{
  "encoder_arch": "mlp_mixer",
  "encoder_activation": "relu",
  "encoder_dropout": 0.05,
  "latent_channels": 16,
  "decoder_norm": "instancenorm",
  "kl_weight": 0.01,
  "init": "kaiming_normal",
  "optimizer": "adamw",
  "grad_clip": 1.0,
  "batch_size": 256,
  "final_lr_fraction": 0.05,
  "warmup_steps": 720,
  "weight_decay": 0.05
}
Rows from block 2 of the decoder, named by matrix and row number. Rows with one number belong to one channel. Each number is 50 + 12 x the weight over its row's rms, rounded and kept within 0 to 99. All counts start at 0.
# convs0: first 3x3 conv (decoder.decb.0.0.convs.0.weight, 48x48x3x3), inputs 0-11, a 3x3 kernel for each
# convs1: second 3x3 conv (decoder.decb.0.0.convs.1.weight, 48x48x3x3, transposed), outputs 0-11, a 3x3 kernel for each
convs0.0:35 52 58 58 73 53 53 49 48 39 48 40 51 77 29 52 64 33 50 39 53 44 28 47 51 42 65 49 57 51 63 53 47 45 49 46 43 38 35 46 55 45 54 46 50 49 57 55 57 48 36 46 44 54 47 52 51 64 45 38 52 38 39 46 39 47 44 29 48 31 41 55 47 52 54 79 91 53 49 45 36 45 45 51 45 63 27 53 36 51 50 49 50 42 41 41 51 43 53 50 52 50 39 50 38 55 41 49
convs1.0:54 44 52 44 49 49 40 65 55 54 34 31 63 46 54 45 57 42 49 46 46 56 65 64 56 58 57 44 55 55 41 44 42 44 54 53 43 53 39 60 53 56 62 50 44 44 44 56 42 44 39 51 49 56 61 69 61 59 51 44 62 62 65 42 58 47 62 64 42 62 65 49 37 40 38 43 44 37 42 33 34 59 60 61 48 55 63 52 55 74 59 55 49 59 74 60 64 69 56 59 53 40 69 35 46 65 50 51
convs0.1:63 50 49 56 54 45 53 45 48 67 47 70 57 81 42 63 35 56 51 66 51 63 53 50 42 55 49 55 45 54 40 28 41 41 44 62 51 55 51 54 56 53 51 51 43 53 45 48 50 44 57 52 53 52 39 38 51 58 67 49 51 55 35 43 62 52 54 43 54 37 30 28 59 35 62 51 53 47 51 58 51 55 57 45 29 64 28 51 49 44 47 46 38 50 43 49 53 54 45 48 53 38 52 58 60 57 54 46
convs1.1:57 53 48 79 64 54 67 59 43 45 38 35 57 56 45 66 41 45 51 52 47 31 42 56 53 35 50 35 41 44 34 49 43 43 52 53 62 56 54 52 45 51 52 59 53 52 42 55 55 53 56 43 55 55 58 65 53 54 55 58 51 60 43 63 55 55 53 53 56 50 45 53 41 55 37 23 41 37 43 44 50 48 66 56 39 66 61 52 69 48 56 48 52 43 63 56 58 58 55 45 43 45 35 46 42 45 49 50
convs0.2:44 56 53 44 48 46 53 41 53 50 38 50 53 49 49 60 57 46 54 44 50 45 32 31 41 46 45 61 47 54 52 38 43 50 41 60 40 47 40 60 28 53 49 57 65 45 55 46 56 65 57 58 68 34 51 51 44 47 47 42 54 34 36 57 43 49 37 46 40 44 68 67 51 66 48 49 45 35 55 72 51 40 43 48 43 34 32 45 69 28 53 40 40 49 41 54 56 36 45 62 54 47 61 52 47 47 28 15
convs1.2:41 66 49 48 65 55 49 51 45 62 39 54 38 41 48 50 38 65 49 52 50 56 43 67 43 47 44 51 64 54 70 43 54 60 59 57 62 48 50 51 52 47 56 49 61 42 35 48 55 41 55 56 45 44 44 53 51 58 61 53 44 65 46 46 17 58 58 46 54 49 59 47 55 37 53 45 31 48 54 49 51 41 41 43 57 37 45 48 57 59 76 45 58 48 12 58 52 56 54 35 41 47 36 18 55 44 41 61
convs0.3:53 39 47 41 69 53 46 44 52 61 58 45 53 61 64 48 33 43 44 52 56 26 48 38 46 43 34 54 45 60 41 60 53 47 50 51 37 49 56 36 72 57 40 17 50 58 50 40 56 50 46 49 74 58 47 54 43 43 32 58 31 51 43 52 44 39 50 62 54 54 42 24 43 53 35 51 40 67 20 51 19 42 41 37 46 56 30 56 46 47 45 58 42 46 01 63 44 38 51 46 49 50 44 45 44 37 36 34
convs1.3:53 61 41 36 47 48 57 47 43 14 34 48 47 67 46 48 53 45 62 69 36 56 87 47 48 58 49 64 57 65 52 49 54 44 55 51 52 46 55 53 65 58 44 25 50 50 62 48 45 39 44 46 51 38 49 30 50 39 45 56 42 48 49 36 25 28 52 47 67 59 29 53 70 69 75 57 62 67 51 50 57 71 67 67 48 59 50 35 45 49 42 42 47 44 51 31 51 55 48 59 41 55 42 35 46 55 52 50
convs0.4:34 35 27 66 60 54 40 53 53 21 44 26 45 26 33 46 57 33 38 44 50 56 42 58 59 53 57 46 49 41 58 55 56 35 47 56 50 59 60 65 37 75 50 46 46 58 37 64 47 41 44 74 44 54 55 53 51 50 39 49 31 35 57 35 39 33 53 29 57 48 32 62 51 43 50 52 69 48 49 51 61 41 40 35 72 36 34 47 18 50 42 43 38 30 46 46 34 58 50 48 50 45 48 45 43 39 44 47
convs1.4:46 54 39 79 44 58 45 62 28 61 75 47 50 56 54 48 74 42 54 66 61 44 50 46 43 62 46 50 55 61 59 71 58 66 63 67 64 51 44 53 27 50 40 45 28 55 36 42 45 48 44 55 50 58 54 35 49 44 45 58 48 38 50 23 10 42 26 33 37 42 43 54 50 51 55 48 48 51 54 56 47 59 47 69 52 83 56 69 44 51 49 55 59 63 68 54 47 49 53 39 44 64 35 33 41 57 37 51
convs0.5:47 46 42 48 46 46 61 68 50 28 45 41 64 67 55 43 52 48 62 46 63 36 35 46 68 44 58 30 49 34 32 48 60 32 31 43 56 51 33 62 60 50 41 44 47 57 58 50 65 46 42 61 58 42 68 51 49 29 58 54 53 66 52 48 36 62 26 54 54 74 55 65 41 60 54 46 67 37 66 37 48 33 38 32 76 44 60 45 57 42 53 45 53 41 31 52 46 55 49 68 50 35 57 33 43 33 64 44
convs1.5:52 54 51 44 75 52 60 67 50 65 63 58 58 82 63 50 76 66 48 46 47 52 59 33 45 53 36 44 38 52 50 06 49 48 21 48 55 56 52 57 47 69 53 60 55 53 54 49 35 41 42 51 44 49 52 52 39 58 51 60 55 38 45 51 32 55 62 27 75 48 38 70 59 43 62 57 31 50 60 24 62 46 58 45 58 43 62 45 73 35 36 42 36 65 60 49 42 62 46 55 56 43 53 35 48 46 73 53
convs0.6:55 46 48 46 34 57 58 62 55 54 33 53 44 32 57 61 56 57 54 33 54 38 32 45 55 33 51 42 44 45 49 57 52 50 48 43 50 40 51 49 75 34 52 47 44 51 53 53 50 29 47 52 54 45 58 47 45 57 00 28 48 23 53 49 33 43 49 62 65 46 54 50 51 38 44 50 73 54 47 48 40 47 54 60 44 38 49 53 45 48 55 42 42 57 12 39 55 37 56 56 43 45 56 00 36 52 43 55
convs1.6:54 49 57 50 45 50 49 50 52 41 37 48 75 70 63 45 29 59 46 61 53 32 30 45 61 36 60 54 53 52 47 60 46 42 54 46 51 62 57 58 66 57 51 41 44 69 57 64 51 45 51 55 56 57 54 52 45 74 60 47 49 42 48 42 54 53 47 68 57 47 60 53 46 70 51 48 68 53 59 52 50 47 48 54 35 41 51 34 49 54 51 45 39 55 84 58 43 58 48 49 36 51 24 04 64 49 57 57
convs0.7:43 57 47 19 37 51 63 58 46 48 70 43 55 70 45 45 48 41 64 31 66 43 40 64 48 36 55 56 28 29 51 69 40 59 55 55 53 41 51 62 31 20 52 39 43 44 50 62 36 40 47 47 44 51 29 41 55 52 46 57 55 39 48 40 48 43 38 39 46 42 39 47 39 48 55 36 73 53 45 48 50 33 17 43 57 38 50 43 52 58 59 40 66 57 48 49 55 51 49 30 37 42 45 55 48 42 37 41
convs1.7:52 35 41 38 49 41 46 32 40 36 32 46 32 66 35 42 50 41 54 53 52 47 44 53 40 33 46 53 54 55 45 59 50 50 62 38 49 42 46 41 33 41 45 49 60 49 46 53 50 44 57 45 38 47 56 55 53 54 50 65 54 37 54 56 31 60 35 29 47 64 32 63 46 47 55 56 66 60 60 51 56 34 44 43 30 46 37 38 56 45 39 49 42 56 50 49 36 62 39 42 41 54 26 06 46 39 19 66
convs0.8:46 69 38 50 45 59 43 58 45 50 52 49 56 38 63 36 47 47 40 43 50 51 70 59 53 54 35 51 52 66 51 48 27 50 52 71 52 56 65 55 55 62 55 57 64 45 31 46 57 62 52 43 20 52 53 52 54 63 66 47 57 45 57 42 42 55 34 21 69 33 46 50 47 36 49 64 55 51 37 55 39 49 50 49 43 25 43 71 39 50 58 49 45 46 35 45 55 49 51 46 54 45 70 77 56 48 64 29
convs1.8:52 72 56 36 71 42 55 39 52 52 45 41 41 45 45 53 43 45 49 22 44 53 26 31 44 37 64 54 17 41 66 27 55 37 50 52 50 58 41 49 65 50 53 40 48 62 38 54 47 52 47 59 38 57 33 64 45 46 39 62 40 60 45 66 49 77 51 66 64 55 67 65 54 25 50 51 29 43 42 48 47 37 36 49 43 76 49 48 46 46 40 72 48 54 75 62 50 36 45 56 39 55 67 28 51 48 66 49
convs0.9:62 15 58 29 20 38 40 31 68 62 50 61 61 32 57 64 41 64 67 63 47 48 59 60 38 37 50 63 76 72 67 50 61 42 32 44 54 42 51 33 45 29 45 43 56 39 47 40 46 41 72 48 57 35 47 46 54 48 51 31 46 56 41 57 55 52 43 48 51 33 63 54 55 57 37 53 57 46 50 42 53 41 41 52 38 33 47 47 65 45 62 46 41 47 22 41 43 39 34 60 42 57 56 20 29 50 46 45
convs1.9:47 33 54 56 37 52 58 42 40 59 53 66 54 48 68 26 55 35 54 44 55 55 33 53 40 32 45 47 52 31 49 26 52 44 55 52 57 59 47 53 58 36 56 47 55 56 49 53 62 38 45 57 38 56 41 63 32 45 46 42 48 58 44 52 48 37 54 39 65 28 41 42 58 44 49 42 46 45 31 53 39 56 72 58 38 32 65 38 62 49 49 61 43 48 55 44 41 86 54 56 49 62 43 22 61 44 37 50
convs0.10:39 52 49 26 55 42 29 46 34 27 62 53 40 50 55 15 41 32 44 52 40 55 52 46 56 58 49 58 60 39 68 60 24 75 67 38 49 61 51 63 35 67 48 47 45 49 52 52 50 66 40 56 50 50 57 40 37 47 58 53 45 20 46 54 42 54 48 69 60 44 43 61 47 47 47 67 40 63 42 55 57 45 43 38 21 43 34 36 51 47 59 58 54 07 48 61 48 44 44 48 54 42 16 59 46 39 24 47
convs1.10:54 65 43 48 56 34 46 54 43 47 50 47 61 54 50 63 57 53 50 46 27 55 64 31 34 41 50 54 79 58 55 66 51 47 66 55 52 30 46 61 34 57 52 38 44 57 62 64 57 63 45 60 45 40 43 40 54 53 27 51 51 45 64 49 57 40 31 74 39 47 59 53 47 47 53 56 48 49 60 56 53 60 39 71 44 75 53 43 52 47 59 26 38 51 40 17 54 53 56 34 57 31 39 45 43 40 45 45
convs0.43:58 30 55 13 44 45 51 36 51 60 34 68 62 74 44 53 28 55 54 46 45 51 34 70 43 40 51 60 41 57 47 72 62 49 48 50 41 41 32 50 61 54 44 33 55 47 76 59 59 28 40 58 67 67 53 26 44 56 62 51 44 46 46 65 53 60 41 45 52 56 68 53 53 65 76 37 80 52 51 76 50 55 67 45 53 78 41 49 47 47 45 55 55 40 44 67 48 52 49 53 37 39 58 63 64 55 50 48
convs1.43:63 70 61 61 68 64 65 72 70 61 60 69 50 52 49 73 46 70 43 40 41 38 58 28 41 53 45 50 28 51 24 23 41 38 37 48 44 66 58 61 62 64 61 54 46 44 48 45 59 44 47 41 53 44 49 36 58 53 51 50 57 38 42 51 59 58 53 68 78 57 54 53 50 51 50 46 35 56 38 31 39 43 63 53 59 22 58 46 39 51 60 60 59 50 68 66 59 63 56 59 45 42 42 11 22 31 33 44
convs0.44:42 50 43 57 42 49 58 53 53 53 46 54 62 29 38 49 55 47 56 54 51 37 51 35 51 63 41 53 76 58 42 73 34 61 45 66 54 40 48 76 46 49 51 56 57 36 33 49 51 12 55 36 56 54 47 50 70 48 64 40 58 43 50 42 62 50 46 53 43 51 61 57 48 45 44 46 53 39 59 53 54 53 40 68 38 54 46 47 54 60 57 48 49 49 40 38 53 55 36 37 33 42 42 73 53 51 37 48
convs1.44:50 53 48 56 70 44 51 58 44 39 45 54 65 74 55 46 53 38 65 38 49 60 27 53 64 30 51 22 67 51 12 35 62 47 51 55 55 59 51 72 56 55 49 56 47 46 58 54 55 73 56 51 45 54 55 50 51 40 71 40 52 49 50 33 45 57 56 38 49 52 37 40 52 56 51 29 40 42 64 35 55 32 62 73 74 52 58 47 72 55 48 57 48 64 50 46 50 57 49 35 63 56 59 72 54 52 63 59
convs0.45:49 48 57 44 26 26 54 57 48 48 37 35 42 38 49 36 44 52 51 54 45 45 35 38 42 29 52 50 42 58 52 56 51 57 34 66 54 38 44 40 69 45 54 44 43 54 41 47 65 65 62 31 21 50 47 55 50 33 37 43 42 53 38 57 59 53 57 69 30 36 41 68 37 27 49 41 56 42 60 31 57 39 53 33 37 24 38 48 35 52 49 56 41 57 66 49 56 45 50 47 42 34 49 50 44 35 26 34
convs1.45:39 33 40 31 55 42 48 48 52 59 57 48 46 37 33 68 48 53 62 37 53 71 67 65 66 57 55 67 64 49 62 45 58 65 48 52 34 39 50 38 47 57 46 46 45 60 45 50 45 36 30 54 39 46 51 39 42 57 58 47 42 49 50 54 63 55 52 61 64 57 63 63 54 61 46 42 60 56 52 55 42 26 46 43 51 33 35 56 27 45 40 38 40 44 35 51 37 65 66 54 61 46 58 71 60 55 42 37
convs0.46:50 41 50 37 63 26 57 52 51 47 34 45 46 66 38 57 68 39 53 46 39 39 75 41 49 50 41 49 56 55 44 57 63 45 40 63 46 46 41 57 53 66 63 49 53 52 27 48 48 64 40 55 63 45 40 60 48 52 41 76 43 75 43 48 50 43 37 66 45 47 55 51 49 48 60 42 45 36 41 83 42 45 61 48 73 33 92 47 66 46 43 50 52 47 53 31 48 46 45 51 48 54 44 38 65 42 69 57
convs1.46:60 60 48 48 64 55 51 56 48 45 53 50 45 24 55 59 57 52 53 45 41 53 66 46 58 65 47 20 40 52 70 45 50 54 46 55 70 51 55 42 37 46 50 46 49 59 55 43 59 63 60 50 49 42 51 53 74 68 52 58 45 33 59 71 62 48 45 44 43 42 29 48 36 67 50 50 32 56 62 53 58 67 62 54 52 43 46 53 48 45 71 71 52 43 54 46 35 45 42 41 51 58 41 29 48 52 45 49
convs0.47:49 53 50 64 64 66 56 75 42 46 67 53 56 63 59 46 57 45 38 41 40 69 50 55 52 47 56 52 49 59 51 20 46 54 39 49 43 46 40 51 55 55 40 61 48 46 64 47 53 48 41 59 49 65 50 41 56 47 54 49 59 72 47 56 45 53 75 56 46 63 68 52 43 38 40 55 69 58 66 76 55 59 55 59 40 52 54 23 29 41 59 53 51 44 64 55 52 76 57 46 49 44 32 68 32 53 61 45
convs1.47:38 45 57 39 45 42 50 54 43 41 46 35 42 28 32 45 35 49 59 57 57 49 34 30 48 55 51 43 17 45 62 54 66 44 44 44 62 55 58 53 46 47 55 36 51 42 25 42 51 42 43 45 51 43 45 52 50 59 46 49 50 49 53 61 31 68 53 25 66 50 59 58 43 32 54 51 52 43 48 55 42 56 78 72 57 54 63 50 41 57 47 62 61 43 48 43 52 46 49 39 29 52 53 48 68 39 38 44